Rows from block 3 of a small image embedding model, named by matrix and row number. Rows with one number within an expert belong to one neuron, the router's apart. Each number is 200 + 40 x the weight over its row's rms, rounded and kept within 0 to 999. All counts start at 0.
Before each expert's rows are labels from the 100 images, of 14848, where the router gives the expert most weight on average: "responds to" is what is common among them. Only what is clearly more common there than usual is listed. The data: rosettes with rotational symmetry.
# router: router (model.blocks.3.mlp.router.weight, 4x128, trained with AdamW), inputs 64-127
# up: expert up (model.blocks.3.mlp.up, 4x256x128), inputs 64-127
# down: expert down (model.blocks.3.mlp.down, 4x128x256, transposed), outputs 64-127

# expert 3
responds to: three-fold
router.3,132,207,176,249,158,175,236,217,210,249,149,184,201,83,101,223,243,200,196,239,192,219,259,195,182,186,203,187,214,165,256,234,209,266,124,182,177,219,223,223,250,229,151,215,190,244,236,224,231,181,285,171,148,241,219,202,191,221,217,198,170,207,269,198
up.4,182,223,189,219,227,160,213,193,189,220,221,196,229,188,173,177,278,224,204,148,232,132,183,96,189,224,269,189,202,203,160,237,175,138,178,185,235,261,182,277,226,177,266,248,212,246,251,177,138,195,158,241,223,143,238,262,149,193,257,209,248,224,204,175
down.4,245,183,231,200,217,159,198,169,266,185,169,207,188,167,138,245,226,168,225,173,145,220,206,194,194,186,194,181,213,137,242,269,196,166,167,198,207,173,252,223,223,211,256,127,228,250,267,241,179,205,218,162,188,142,208,159,184,182,244,196,263,209,273,205
up.5,186,250,284,200,225,179,194,254,174,226,152,159,123,258,170,224,297,178,156,194,162,142,151,196,185,186,143,234,194,327,258,175,233,162,236,195,205,281,197,149,208,202,122,150,198,227,166,161,240,230,174,168,249,217,201,218,165,205,209,166,150,146,184,116
down.5,195,200,211,203,269,178,215,210,163,215,167,191,189,137,190,210,155,165,171,201,263,206,233,205,216,253,212,181,180,175,216,132,158,239,201,224,167,183,303,191,249,224,177,215,165,208,228,255,199,120,186,237,145,146,174,211,157,204,192,183,212,214,217,250
up.6,200,164,229,229,183,264,164,199,150,250,150,248,198,148,160,175,132,135,280,165,256,225,207,171,223,157,270,226,126,170,117,232,177,203,252,238,141,223,255,208,213,260,208,142,206,183,106,189,217,196,219,240,238,263,172,154,151,200,207,151,234,223,215,214
down.6,201,213,296,255,168,195,157,204,167,205,193,271,212,178,247,183,197,186,217,208,208,190,159,200,193,205,163,199,119,140,205,189,298,242,181,188,181,226,218,138,230,159,177,172,218,203,173,162,162,149,150,225,184,167,249,197,136,211,241,267,264,140,307,173
up.7,283,244,190,155,199,94,187,189,166,176,89,137,135,203,177,194,194,203,201,201,225,204,114,193,234,222,206,245,167,179,230,265,187,188,147,173,196,184,223,104,144,248,131,200,211,163,200,251,191,171,125,174,192,273,171,177,271,193,255,239,213,200,211,189
down.7,245,173,198,180,227,250,133,163,193,258,188,210,166,228,184,221,151,127,203,165,228,155,198,206,206,179,240,194,178,233,163,205,189,141,180,206,156,255,171,158,231,147,186,240,258,209,187,209,275,168,176,206,185,201,135,237,241,139,200,154,176,197,121,255
up.8,252,291,268,263,151,206,231,172,270,236,188,189,240,213,224,254,175,155,194,133,234,239,186,222,163,231,211,223,208,211,204,258,223,162,186,225,217,247,127,243,175,164,229,144,129,185,186,279,252,195,160,151,203,174,168,246,192,255,177,174,256,220,158,132
down.8,230,184,113,178,189,115,226,232,234,274,212,206,254,217,177,126,140,209,176,189,233,166,171,140,187,184,190,131,136,167,141,209,175,226,176,129,194,148,260,242,273,203,196,163,233,268,181,169,280,193,205,171,231,178,217,221,261,146,248,257,235,168,211,159

# expert 2
responds to: mirrored; vivid
router.2,256,169,237,139,213,228,185,189,183,177,240,165,237,153,234,212,240,183,173,198,196,258,209,165,232,227,249,246,195,143,173,190,144,163,240,199,212,210,167,235,168,165,236,215,236,217,138,173,219,161,110,208,176,161,165,190,156,200,217,254,206,131,151,213
up.4,174,117,235,204,200,250,252,169,178,185,182,244,159,240,135,210,246,189,248,247,223,233,202,229,134,181,166,283,230,199,206,192,168,299,249,206,269,223,144,238,217,164,235,194,257,189,150,251,190,183,144,241,208,245,214,254,238,201,242,192,246,201,155,292
down.4,151,202,169,156,160,147,237,218,155,284,279,183,223,165,268,180,240,212,222,194,214,187,219,227,193,112,274,190,282,154,212,156,230,199,182,167,194,186,215,189,228,229,257,189,138,238,212,230,210,265,126,213,251,204,190,206,251,223,242,223,222,222,287,170
up.5,201,192,218,212,198,187,206,186,118,223,221,217,171,195,226,129,154,224,169,174,212,310,184,255,206,213,147,219,251,165,116,172,246,187,286,232,141,140,176,203,205,187,238,163,176,169,155,160,137,179,186,175,179,130,224,216,192,249,214,184,207,208,151,265
down.5,185,239,229,197,227,234,235,212,279,149,192,162,139,198,259,212,214,184,192,223,220,182,226,240,179,124,249,210,191,125,226,161,182,146,196,139,162,212,231,132,151,160,229,127,205,169,197,213,219,178,210,142,267,274,164,178,219,250,217,220,243,179,212,194
up.6,148,181,263,225,158,183,165,279,217,192,195,157,226,245,231,261,218,256,199,223,238,125,173,204,227,231,214,238,183,264,154,216,195,207,235,227,167,57,182,159,176,193,190,205,232,274,196,243,277,178,205,232,219,259,267,186,217,175,202,203,276,181,195,127
down.6,182,261,182,186,181,183,171,224,157,175,224,172,184,204,208,157,269,249,179,233,140,196,162,244,231,205,175,164,169,233,183,156,201,163,235,119,211,242,206,211,212,182,197,219,199,204,258,216,149,189,117,218,140,146,226,252,213,173,202,205,208,186,129,187
up.7,212,229,120,177,222,158,182,247,229,240,137,151,198,150,184,287,200,250,247,222,275,219,116,181,111,236,183,287,154,257,254,157,248,284,194,253,176,179,178,258,147,197,207,240,203,160,125,245,165,210,252,204,194,257,221,205,203,156,257,214,235,204,163,189
down.7,197,97,216,262,174,230,176,217,237,188,209,200,226,154,197,185,152,205,179,193,142,234,98,241,252,187,251,176,264,158,180,201,224,199,218,197,150,212,161,264,237,120,163,260,227,219,195,215,180,241,115,158,156,245,157,174,197,161,202,240,182,199,135,161
up.8,272,240,226,172,98,199,178,211,241,129,218,218,193,182,215,164,237,203,155,208,213,282,227,193,227,240,180,89,207,145,161,255,262,176,257,208,192,218,232,248,119,164,317,202,209,193,165,227,151,236,170,234,250,220,161,200,221,135,261,242,158,175,132,193
down.8,197,268,256,187,147,215,199,260,218,202,273,228,173,173,219,123,242,218,199,245,189,170,176,136,153,98,163,221,226,219,159,156,178,193,229,221,223,173,200,173,216,237,212,129,157,220,216,191,260,178,139,196,178,181,177,210,222,180,205,227,281,212,265,162

# expert 1
responds to: pinwheel
router.1,202,259,153,192,175,208,241,173,172,209,192,285,213,221,173,218,113,210,137,149,244,169,253,148,180,236,242,269,192,298,195,245,272,213,172,192,203,219,162,183,156,242,239,191,260,229,256,175,157,225,272,167,217,218,205,228,201,218,136,198,187,205,232,165
up.4,187,195,183,136,227,213,212,123,173,201,216,225,199,162,197,251,163,157,272,154,172,156,162,139,130,210,197,202,201,252,219,169,143,172,169,205,131,234,141,185,216,177,190,221,223,186,205,198,120,273,226,219,197,225,218,227,270,201,166,200,200,174,197,172
down.4,200,196,211,238,168,226,180,170,267,225,184,231,228,279,203,194,290,223,204,278,258,224,225,201,224,227,220,133,218,145,153,150,192,198,241,241,226,172,205,236,159,242,198,235,209,201,171,186,193,244,212,228,185,130,168,235,176,199,175,273,256,140,236,188
up.5,197,227,151,261,236,181,218,207,193,162,218,232,214,190,234,198,216,205,220,224,244,172,217,267,142,240,207,254,111,223,191,303,137,132,296,183,196,191,200,216,196,173,219,211,208,243,262,143,199,208,153,222,245,108,159,194,199,136,201,211,149,199,225,134
down.5,228,151,181,199,223,209,213,113,257,212,160,87,216,219,191,175,276,159,199,128,217,212,263,218,249,177,216,198,204,201,218,196,228,273,170,242,195,218,171,189,267,168,241,201,198,114,172,197,185,203,185,181,275,217,230,207,174,205,260,167,212,177,166,240
up.6,265,133,158,223,240,227,230,230,191,199,175,168,267,184,160,221,138,171,172,200,117,190,198,162,196,227,184,238,203,351,151,203,209,184,206,211,265,202,225,207,160,222,214,242,176,216,192,208,122,190,210,202,211,192,171,201,171,189,157,201,226,236,191,129
down.6,208,220,214,179,244,183,136,212,173,188,241,238,175,121,195,144,204,264,155,257,89,179,140,288,213,153,219,220,121,253,301,131,189,220,214,145,221,166,155,222,198,216,121,201,205,208,183,175,236,245,247,178,224,229,243,267,262,228,203,210,181,195,234,217
up.7,190,183,205,153,356,179,217,199,210,176,165,170,183,215,193,272,151,226,215,202,220,183,186,123,202,188,193,246,186,181,251,218,213,243,187,208,235,244,247,193,213,190,199,136,161,189,174,222,179,270,242,226,286,157,217,198,158,189,217,199,150,171,253,217
down.7,193,259,186,201,188,205,178,204,189,147,206,284,242,293,234,148,197,228,233,204,146,187,150,197,218,209,203,130,189,219,264,119,220,223,241,177,257,173,122,305,200,198,257,188,170,196,225,196,225,232,201,184,142,243,185,242,227,174,177,186,198,187,179,196
up.8,202,162,219,162,217,150,195,160,203,253,205,198,317,199,214,138,177,223,232,192,155,167,248,225,268,212,270,139,198,174,173,180,151,154,173,201,222,201,190,200,132,105,218,234,181,192,167,118,220,177,217,233,184,206,209,245,255,230,197,197,169,139,228,160
down.8,181,199,231,209,163,148,260,208,211,235,127,224,180,233,253,207,143,220,236,253,166,170,178,249,247,207,134,141,119,171,151,155,105,190,176,232,244,218,193,205,168,228,206,214,238,228,257,220,215,158,220,263,206,256,302,248,209,131,180,221,230,195,223,236

# expert 0
responds to: dark
router.0,179,135,186,205,275,253,234,180,244,164,254,206,170,301,242,231,189,195,130,218,209,188,122,193,200,254,160,174,243,245,155,182,167,171,230,152,189,120,169,212,205,166,179,221,223,132,243,193,267,200,187,253,166,247,178,176,270,198,210,239,236,203,161,235
up.4,191,279,248,161,183,291,197,181,121,167,207,188,148,279,251,168,188,226,206,231,199,160,118,226,120,195,220,188,218,111,216,196,178,255,150,259,179,207,242,257,153,221,154,286,213,174,199,227,235,212,218,217,245,275,224,157,217,190,295,206,246,192,189,164
down.4,219,95,147,224,204,178,189,168,180,211,217,178,190,147,232,204,174,152,212,204,175,227,231,230,231,200,166,225,199,180,180,190,248,252,143,269,214,180,202,255,217,151,247,142,175,252,142,254,179,189,191,163,153,201,258,215,135,98,186,234,248,279,208,173
up.5,150,183,183,212,212,213,217,247,239,149,117,180,203,244,258,141,131,277,224,237,163,196,136,94,135,112,223,189,188,159,232,205,210,214,225,217,188,216,206,255,217,167,222,198,144,187,217,304,208,173,179,239,62,256,228,159,222,231,201,209,272,177,204,223
down.5,159,192,220,194,213,218,270,127,152,191,167,122,159,250,195,223,249,184,211,144,184,214,262,184,227,225,138,258,189,189,139,196,253,280,174,179,223,238,227,279,129,281,226,224,219,186,146,197,133,241,196,177,208,294,169,253,243,167,165,230,224,231,172,201
up.6,237,163,179,201,191,176,170,158,234,194,188,206,216,154,212,113,229,226,287,175,170,225,257,232,175,146,164,205,137,218,204,331,204,199,231,237,238,215,206,271,141,254,182,162,239,188,234,218,137,213,227,172,220,210,194,176,215,157,176,190,174,287,230,184
down.6,235,205,181,124,156,184,120,242,211,199,248,199,150,162,217,150,221,190,196,241,235,157,201,176,233,258,154,183,225,196,207,243,209,234,178,291,200,196,197,241,236,185,184,150,277,229,270,148,184,230,180,139,120,175,174,205,212,139,176,202,229,130,172,186
up.7,219,280,178,196,243,158,228,163,165,231,207,189,199,285,129,209,147,202,162,235,213,274,186,159,191,214,228,228,200,210,247,183,199,132,167,285,315,219,218,164,246,204,127,190,238,244,265,156,194,230,161,194,239,196,241,174,191,132,290,221,247,131,127,198
down.7,196,165,283,217,179,256,152,224,205,206,179,119,236,108,248,161,174,176,181,284,142,180,228,213,219,167,182,225,238,219,207,189,198,276,252,194,259,227,181,180,165,216,193,167,170,168,186,264,215,215,221,167,210,246,198,254,116,208,124,163,195,175,275,137
up.8,273,186,212,133,221,252,125,191,233,155,121,161,305,212,197,208,280,271,199,194,159,258,250,231,174,209,200,237,243,137,190,101,212,191,181,192,145,178,120,185,166,214,264,196,199,245,210,267,225,267,180,204,179,177,191,243,216,236,208,166,214,178,176,182
down.8,226,213,245,172,199,165,185,259,240,149,201,201,211,222,232,197,197,237,198,267,189,199,206,190,171,177,212,241,182,221,209,220,174,194,157,205,145,204,161,213,199,178,182,286,171,240,239,217,217,175,183,200,257,212,187,188,212,179,193,251,180,230,265,229